config = dict(
    crop_scale_min=0.4,
    translate=0.12,
    arch='swin',
    parallel_block=False,
    num_experts=32,
    experts_per_token=1,
    depths=[3, 6, 3],
    projector_out=256,
    muon_scale='original',
    momentum=0.95,
    warmup_steps=140,
    weight_decay=0.04,
)
Rows from expert 29 of block 8, named by matrix and row number. Rows with one number belong to one neuron. Each number is 500 + 25 x the weight over its row's rms, rounded and kept within 0 to 999. All counts start at 0. Numbers have three digits each. After the name is the row's rms in percent of the matrix's.
# up: expert up (model.blocks.8.mlp.up, 32x32x128), inputs 0-127
# down: expert down (model.blocks.8.mlp.down, 32x128x32, transposed), outputs 0-127
up.0 091:500498499500496500507500500453610500500499500500508501500500500500500500501500504500500500500499500500500500500497500491544500500501500500500500499500542500500569500500504500500399500500370499500500501500500500500493500500500502380500500500505468500500496500500500500500503500499503500500500500503462497500500514500500487500500500500605500481500529500500500499500484500500500497500500
down.0 091:500558484500502500497500500488496500500536500545460500491500500500500500493500500500500500500500500497500500484517500614481500496488500517500500500500505500500511497500478500500504501500510428500500520500500488500497500511500523505500500500453503500500500500500500500500469500683483500500500500510474487500500544500471471500500500500488499441500492511500500483497499526500500559500500
up.1 091:500502522500481499500500500496519500500500500578502500503500500500500488469500454500497500500500500501500500480499500505501500490500500500500500508500504500500500501500500500500568482500496504500500501500500485500524500501500502444500501501500496500500500500500500500500519500504500500500500507725513458500500500500449502500500500500442500500500500500500500499500503503494500467505500
down.1 109:500478402500502500461500500544617500500503500598460500491500500500500495509500507500500500500500500500500500484518500506486500491501500500500500500500500500500597500500499500500559500500472480500500500500500482500497500499500457489500488500500476500500500500500500500500479500493477500500500500384530561500500499500469480500500500500512500536500527514500500500500500500500500484503500
up.2 111:500501535500499500458500500500501500500503500489499500500500500500500509501500500500500500500500500500509500500500500500498500500494500498500500500500500500500556464500491500500426505500510500500500505500500500500359500500500500501500492501500494500500500500500500500500371500596498500500500500560530375500500502500514500500500500500495519500500504500500500499500500501500500500500500
down.2 118:500461503500525500507500500502360500500476500507519500535500500500500515511500500500500500500500500500500500474527500483501500474504500497500500500500500500500447496500466500500527499500522492500500500500500490500508500456500483512500500500496575500500500500500500500500536500499540500500500500503531430500500605500414500500500500500411500486500446499477500505500500505500500466500500
up.3 042:500500502500483500473500500500500500500445500516500507500500500500500356427500516500494500490499500500500500480526500491505500500487500500499500501500491500548541501500491500500500532500492503500500500500500590500500500502500536500500490500499455500500500500500500500500503500653515500500500500525500456500500493500505488500500500500495501525500497504500500499472500518500500556504500
down.3 076:500538444500499500464500500429478500500469500456543500521500500500500588521500511500497500500467500500500500447499500500499500492460500500501500500500498500500480522500532500500474557500563500500500476500500500500502500605500429517500502500571500500500500500500500500500510500573503500500500502489510500500500475500501468500500500500508500509500471555500501467528500500500500531439500
up.4 102:500501485500525500563500500455508500500512500500500499506500500500500455504500499500499500500500500500500500673500500500497500500500500500500500523500528500500502495500500500500504431500492495500500509500500535500658500500500500485500500500492529500500500500500500500500492500561501500500500500495511527500500501500499501500500500500539500487500472500500500500503500487500500503500500
down.4 097:500593499500500500466500500527512500500484500501471500500500500500500425501500500500500500500494500500500500642575500504449500498494500500500500500500522497500506501500507500500435500500605490500500502500500482500505500500500502530500507500466493500500500500500500500500515500544471500500500500523502464500500526500548506500500500500479500495500544499500500500467500492500500433502500
up.5 045:493497500500434500495500500495473500500500500500493500499500500500500592579500492500507500526500500500489500464500500514496500500496500508505500500500489500500509424500500500500501504500509504500500502500500467500502500500500541507500500490500481500500501500500500500500499500515505500500500500499508365500500499500516468500500500500461500494500628501500502490500500602500500500501500
down.5 052:500477484500496500533500500495507500500494500488418500527500500500500564517500534500500500500488500500500500478484500540645500493481500500500500500500475500500474504500500500500479500500500508500500500500500486500464500500500496559500500500497549500500499500500500500500472500491516500500500500484507517500500502500494544500500500500423500604500477566490500499547500498500500437493500
up.6 115:500495503500500500489500500512497500500499500485500500498500500500500506524500500500500500500500500500500500510500500421500500500500500494500500500500503500500539494500504500500485443500500539500500500500500500500517500500500499398500499500498513500500500500500500500500458500500498500500500500350498363500500500500513534500500500500414502501500544499500500500500500500500500463500500
down.6 112:500500553500500500467500500520535500500491500487486500490500500500500500482500515500500500500500500500500500522501500488501500500490500503500500500500507500500477587500500500500486500500540447500500474500500463500438500500500541494500500500500544500500500500500500500500506500460520500500500500585506326500500474500496486500500500500435500502500438503500500501500500500500500459494500
up.7 185:500504504500497500508500500482528500500499500490514500520500500500500481500500499500500500500500500500500500498500500488502500476507500499500500497500523500499488490500500500500496500500598575500500509500500491500499500467500500500500501501493502500500500500500500500500492500742507500500500500511502499500500514500488495500500500500501495500500495501500507500500500490498500499501500
down.7 126:500515502500500500554500500463500500500504500510497500500500500500500478481500500500500500500510500500500500507507500503499500478524500500500500500500489500500510503500500500500491519500338477500500500500500488500448500500500524459500497500500525500500500500500500500500522500618585500500500500440521463500500489500455521500500500500400500503500500504500500500519515500500500498500500
up.8 128:500502299500497500522500500498481500500500500506500500499500500500500499536500500500500500500500500500500500502475500498492500496500500500500500500500500500500474598500501500500499468500500497500500501500500463500599500501500504500500500499497508500500500500500500500500485500504550500500500500404501497500500500500504507500500500500538500500500498500500500480486500498500500505499500
down.8 099:500502392500500500472500500561498500500475500494526500458500500500500541503500510500494500500492500500500500548479500503500500496511500504500500500500502500500491501500500500500467484500490440500500526500500547500489500500500529496500491500452400500500500500500500500500489500498516500500500500503517435500500476500609415500500500500583500530500531505500500519500492504500500478500500
up.9 086:500503611501501500409500500501500500500521500500570500464500500500500500461500500500500500533500500500495500459476500516501500503500500497499500508500655500500510518500506500500499503500515501500500497500500500500503500500500503424500478500521487500500500500500500500500449500435502500500500500523498507500500500500568513500500500500502500500500469446500500500500500495498500508500500
down.9 090:500513577500521500583500500357544500500545500517523500500500500500500518440500500500500500500483500500500500463499500540524500499494500500500500500500492500500540527500451500500589490500501499500500500500500497500509500469500500550500500500476530500500500500500500500500496500453498500500500500457531463500500527500508528500500500500500500442500467551500500500480486499500500500500500
up.10 062:500501502500500500481500499409506500500562500500495500500500500500500491501500565500501500500500500500501500508494500502486500500501500489631500499500573500500484501500500500500507482500530508500500499500500674500501500500500501500500500500498499500500500500500500500500472500532491500500500500500480496500500500500501432500500500500499499500500500500500500530500480495500500492492500
down.10 075:500547413501500500462500500458361500500484500499533500500500500500500500534500500500511500499494500500490500556496500466500500493500500505500500501500501500500525512500503500500504510500644575500500507500500451500468500490500462471500500500513502500500500500500500500500520500498469500500500500499500518500500520500516498500500500500460500465500499526500507482506500500500500474493500
up.11 124:500476477500494500526500500429533500500499500500478500479500500500500500511500499500500500500500500500500500520499500506500500500500500500500500489500563500500503500500500500500424509500503562500500500500500571500521500525500500476500500500499508500500500500500500500500500500505455500500500500503453612500500500500499502500500500500547500500500500500500500491500501500500500676500500
down.11 110:500522453500500500478500500483412500500476500450465500500500500500500493502500500500500500500510500500500500474500500510448500538500500516500500500500488500500496372500504500500492511500596500500500496500500496500502500501500497490500502500498492500500500500500500500500498500606423500500500500511527576500500514500510500500500500500542500480500500484500500511500506500500500580500500
up.12 081:500427562490494500505500500570418500500457500500500500494500500500500520503500500500500500501500500500512500494533500438503500500480500500500500499500497500504500555500451500500522502500458508500500500500500446500486500500500500480500498500500500500500500500500500500500438500504468500500500500585503602500500500500529420500500500500492500501500532504500500500500502595500500501499500
down.12 092:500454526500500500440500500419520500500500500517513500555500500500500473481500508500500500500500500500500500518532500433500500497501500496500500500500525500500368497500503500500534511500401496500500500500500546500581500482500569508500500500524479500500500500500500500500498500461555500500500500448508495500500518500474521500500500500519500502500464538500500500500500498500500500500500
up.13 081:500536468500500500416500500395474500500410500498485500503500500500500378570500502500500500502483500500500500500500500547501500499500500499502500496500507500500507512500500500500502500500494495500500500500500500500500500499500509475500502514496453500500505500500500500500500500493492500500500500486511395500500500500507497500500500500612493495500519500500500500500500484500500500498500
down.13 101:500520540500500500473500500491507500500395500524382500499500500500500502517500491500508500500500500500500500434512500608499500511502500500500500500500478500500518507500500500500483500500496510500500477500500418500475500566500529430500500500466508500500500500500500500500500500505468500500500500496570539500500494500539500500500500500466500500500482533500500500500487500500500552500500
up.14 105:465500616500506500539500515526478500500501500500517500502500500500500549552500496500500500504500500489500500498488500499500500497494500499499500508500498500483567492500562500500496431500499500500500500500500496500518500499500501510500498500511513500500500500500500500500500500611509500500500500510499461500500378500500505500500500500389500502500519499500496500500500500505500496524500
down.14 089:500518516500500500521500500500479500500499500465495500500500500500500556501500506500500500500520500500500500478500500487498500503513500546500500500500483500500565500500502500500479517500507456500500532500500518500500500458500494578500489498506643500500500500500500500500553500517548500500500500435594493500500500500440506500500500500498500481500410486499510508498494504500500449504500
up.15 115:500500596500503500516500500500544500500512500630420500500500500500500575500500500500500500500487500500500500326500500505507500500500500500510500503500509500500506427500499500500497486500495500500500516500500500500521500500500500500500486500500491500500500500500500500500501500498497500500500500500500467500500504500495510500500500500500500500500481498500500489500500483500500500500500
down.15 094:500495490500500500490500500567503500500499500631451500500500500500500510475500497500500500500489500500500500499491500436513500497534500500500500500500501500500565501500495500500516496500441522500500477500500503500526500502500499400500500500547519500500500500500500500500499500394490500500500500567500503500500540500483499500500500500417500477500500523500500500500500500500500462500500
up.16 104:500496492500497500507500500504649500500500500473502500500500500500500516507500500500500500502500500500500500510502500497522500500493500499498500500500456500500500500500499500500467499500500500500500460500500496500500500500500498331500498500507503500500500500500500500500437500521498500500500500482499395500500430500501497500500500500478500530500517500500500510500500500513500493515500
down.16 115:500495537500498500506500500515504500500431500503501500497500500500500451549500499500500500500499500500500500476499500578510500510517500520500500500500512500500435547500500500500491498500559459500500499500500521500421500494500511595500500500534527500500500500500500500500546500560503500500500500475492420500500490500444427500500500500405500510500522472500500512500500499500500501500500
up.17 145:500503502500500500507500500467563500500519500502550500478500500500500484469500500500500500500500500500499500500500500464606500500497500500500500503500501500500536500500500500500444500500392522500500514500500602500542500500498500434500500500502561500500500500500500500500472500544502500500500500553416474500500500500418505500500500500504500500500500502500500485513500500500500495480500
down.17 145:500500468500500500425500500520418500500499500539570500503500500500500503512500472500500500500501500500500500393517500564500500509504500535500500500500498500500552520500500500500503451500578496500500522500500517500464500477500552522500503500501472500500500500500500500500475500619534500500500500496453489500500500500504449500500500500481500491500518482500500500472500497500500472500500
up.18 084:500500458500500500504500500524373500500500500517474500502500500500500500504500500500472500500507500502500500486494500529568500498501500497495500495500544500500504531500500500500464635500546500500500501500500478500482500481500500512500503499500612500500500500500500500500429500532500500500500500502509537500500500500500524500500500500551500489500459499500500475500496511500500500547500
down.18 103:500501503500506500619500500481414500500518500458509500496500500500500497393500469500500500500500500501500500505546500405500500525501500500500500500500500500500494423500478500500524498500416501500500500500500481500513500521500494407500500500486459500500500500500500500500499500500490500500500500505500500500500518500568492500500500500503500500500509501500500493484500498500500519502500
up.19 066:503500501510496500498500500439501500500502500500578500436500500500500501503500500500511500502469500500500500516500500499499500461498500501500500500500544500500500494500560500500504499500501500500500501500500543500483500500500499495500516500496510500500500500500500500500490500501503500500500500548298496500500507500580500500500500500505500499500499500500500431500497500500500475507500
down.19 080:500508535500511500443500500502464500500544500469502500499500500500500570474500500500500500500450500500500500479526500556498500507427500492500500501500498500500642518500502500500520500500500465500500570500500483500492500513500498475500500500483526500500500500500500500500396500513514500500500500490500487500500492500494497500500500500523500539500491438487500527500500541500500564500500
up.20 135:500498531500499500472500500500505500500505500498500500499500500500500463498500500500500500497500500500500500494500500500534500500564500500500500500500497500500475445500500500500529509500500500500500440500500503500486500500500500481500494491500577500500500500500500500500501500280469500500500500500431526500500500500500511500500500500494500498500540501500500500507500506500500485500500
down.20 129:500456501500499500465500500494504500500482500525500500510500500500500499469500501500506500500514500500500500476473500509509500496457500517500500500500500500500525487500500500500497499500366501500500508500500469500431500501500522461500500500521377500500500500500500500500508500611515500500500500537499490500500473500439547500500500500513500538500566493500500519500500500500500460500500
up.21 115:500497473500500500428500500500545500500479500480500500496500500500500499464500500500500500500500500500501500598496500521501500501495500500500500500500604500500542469500409500500515499500500500500500477500500491500502500501500502488500502500467470500500483500500500500500512500501494500500500496675559502500500500500511493500500500500508501506500500500500506511500500500500500500500500
down.21 122:500500399500500500481500500434473500500492500497512500500500500500500500541500500500500500500500500500500500524493500525455500487499500500500500500500498500500512509500501500500504500500505498500500500500500504500549500503500520596500500500476509500500500500500500500500527500527532500500500500305500527500500497500523528500500500500548500500500486502500500500500500499500500534500500
up.22 087:500501602500510500500500500500445500500495500450500500500500500500500575492500501500500500498500500500500500516500500514497500500500500501500500505500483500500562493500501500500508489500504494500500483500500500500493500500500500490500497522500499500500500500500500500500416500500438500500500500514496470500500500500658432500500500500404497501500501496500499470500500476493500501500500
down.22 090:500517569500501500468500500458493500500527500557483500498500500500500552513500500500496500500500500501500500496506500503501500493505500553500500500500506500500385573500496500500539500500532427500500500500500491500550500507500502556500500500498517500500500500500500500500498500424577500500500500464506500500500504500382505500500500500501500477500501533500500485506500486500500483501500
up.23 074:527500493500500505509500507500567500500549500500509438481500500500500501450500500500500500500500500500491500530540500483416500500502500500500500500500405500500476493500529500500591501500589541500500535500500500500525500503500500499500502500500506500500500500500500500500548500427604500500500500528498544500500526500479486500500500500530500495500496484500489495498500500487500474521500
down.23 084:500527514500499500439500500536631500500491500494502500454500500500500489543500509500500500500526500503500500613549500456502500503478500500500500500500481500500543460500509500500493503500501501500500543500500515500488500459500470477500499500531478500500500500500500500500512500365507500500500500488518514500500500500459482500500500500464500500500495532500500498500500513500500499500500
up.24 111:499496638500452500560500500498501500500502500500500500476500500500500500498500500500518500500499500500500500492500500490500500500499500500486500531500513500500379500500521500500481505500518569500500500500500462500501500500500503497500501500500503500500500500500500500500512500505370500500500500490521502500500499500509604500500500500514499500500502500500500499500496505500500544496500
down.24 096:500485509500493500599500500491521500500498500571502500506500500500500506440500500500499500500472500500500500519476500558500500482517500500500500500500500500500452421500517500500555480500451551500500500500500495500524500500500495605500499500501562500500500500500500500500537500504435500500500500562448570500500520500491462500500500500502500500500480550500500500515498500500500495507500
up.25 053:500450541501500500484500500386503500500474500501449500460500500500500500488500499500500500494500500500497500501510500505510500495522500503499500501500619500501507500500501500500530498500522455500500657500500495500522500536500480503500499500501528500500500500500500500500503500493493500500500500501504503500500500500503398500500500500500500490500491501500500491500475506500500500500500
down.25 065:500500502500512500505500500512439500500502500595439500502500500500500502458500500500500500500486500496500500546559500504449500500541500565500500500500471500500531502500500500500534499500535607500500499500500497500468500499500519459500484500433485500500500500500500500500507500498481500500500500498501500500500467500514550500500500500474500412500417488500500515486492481500500448500500
up.26 101:500532497500497500499500500501622500500477500498426500506500500500500493502500497500501500546500500491500500544525500483500500500475500495500500505500510500500492504500500500500497498500388524500500500500500488500496500500500500439500501499500512500500500500500500500500530500519500500500500500328475504500500549500500513500500500500498500479500500506500501508500501504500500498508500
down.26 106:500529550500500500411500500491542500500474500443429500468500500500500500461500500500500500500504500500500500492515500540467500485483500526500500500500485500500563511500500500500517500500569440500500500500500512500462500500500534496500500500520501500500500500500500500500503500533486500500500500559498376500500500500533536500500500500495500499500474500500500500500493502500500608500500
up.27 073:500461542500552500593500500525515500500607500500606498501500500500500500485500500500499500500507500500500500501500500496501500500498500446500500501500557500500500464500592500500489502500486499500500547500500501500512500498500475535500499501500409500500499500500500500500542500499494500500500500461543437500500505500531516500500500500460500500500503498500500500500478500500500480500500
down.27 083:502474596500497500583500500558515500500562500460613500495500500500500532512500500500500500500507500500500500486476500499463500439553500493500500500500515500500511490500504500500494515500598515500500501500500458500479500501500499492500496500486551500500500500500500500500512500522502500500500500579507468500500465500465533500500500500507500457500494508500500491500499500500500450500500
up.28 134:500498500500500500495500500536525500500500500500464500500500500500500468531500500500502500500503500500500500499500500486514500500500500498500500501500500500501461494500511500500503502500519501500500546500500500500544500500500500502500499500502739500500500500500500500500500500483500500500500500558544450500500500500491474500500500500454500506500496497500500499501500509500500500500500
down.28 115:500498501500500500440500500555564500500509500481490500500500500500500474499500496500500500500506500500500500482484500438501500539508500497500500500500473500500463454500500500500479500500492513500500486500500476500451500524500527588500500500500474500500500500500500500500544500497504500500500500341493613500500512500496498500500500500476500539500489539500500500499500515500500497500500
up.29 065:474500484487498500505500500492596500500500500441500500550500500500500500469500494500500500500500500500500500438500500486494500548526500500496500500500502500500343500500497500500507499500499441500500525500500505500511500500500499470500504500534493500500500500500500500500499500499485500500500500505499619500500500500589516500500500500502500500500495533500500500500500494519500514502500
down.29 106:500557483500500500498500508540536500500502500476520500494500500500500491439500490500500500500521500500500500519489500541526500496479500518500500500500498500500473393500502500500480488500525517500500522500500590500439500505500530578500498500493567500500500500500500500500483500563488500500500500495436539500500474500502490500500500500556500405500555472500500491499514500500500504500500
up.30 055:500504588510508500522500500541505500500497500540513500489500500500500451500500500500501500499503500501494500548500500467514500500518500500501500538500596500500493471500500500500501412500500523500500501500500500500617500500500501500500520492524500500500500500500500500500492500525394500500500500534433499500500500500520501500500500500562499499500428500500516500501503498501500497500500
down.30 074:500452510500499500564500500486476500500483500515504500472500500500500500440500498500500500500472500500500500578498500499509500510499500528500500500500527500500522601500541500500537475500432503500500582500500451500459500523500479599500500500520503500500500500500500500500480500538455500500500500498529495500500536500415490500500500500503505448500535478500500493489499490500500481499500
up.31 070:500517500500513500374500500500451500500499500551498506500500500500500562499500500500500500500507500500500500418503500505500500500500500500500500500500452500501586554500500500500500529500539499500500495500500494500478500500500499501500499505491380500500481500500500500500504500470521500500500500491449386500500500500500498500500500500508500499500500500500500480500500501500500500500500
down.31 097:500470475500501500501500500495437500500542500483545500512500500500500519448500500500500500500501500500500500487524500554500500485478500517500500500500497500500490503500500500500493514500526487500500516500500500500503500500500499321500500501534481500500501500500500500500511500444484500500500500581500491500500459500530500500500500500409500533500542552500501485488500517500500509508500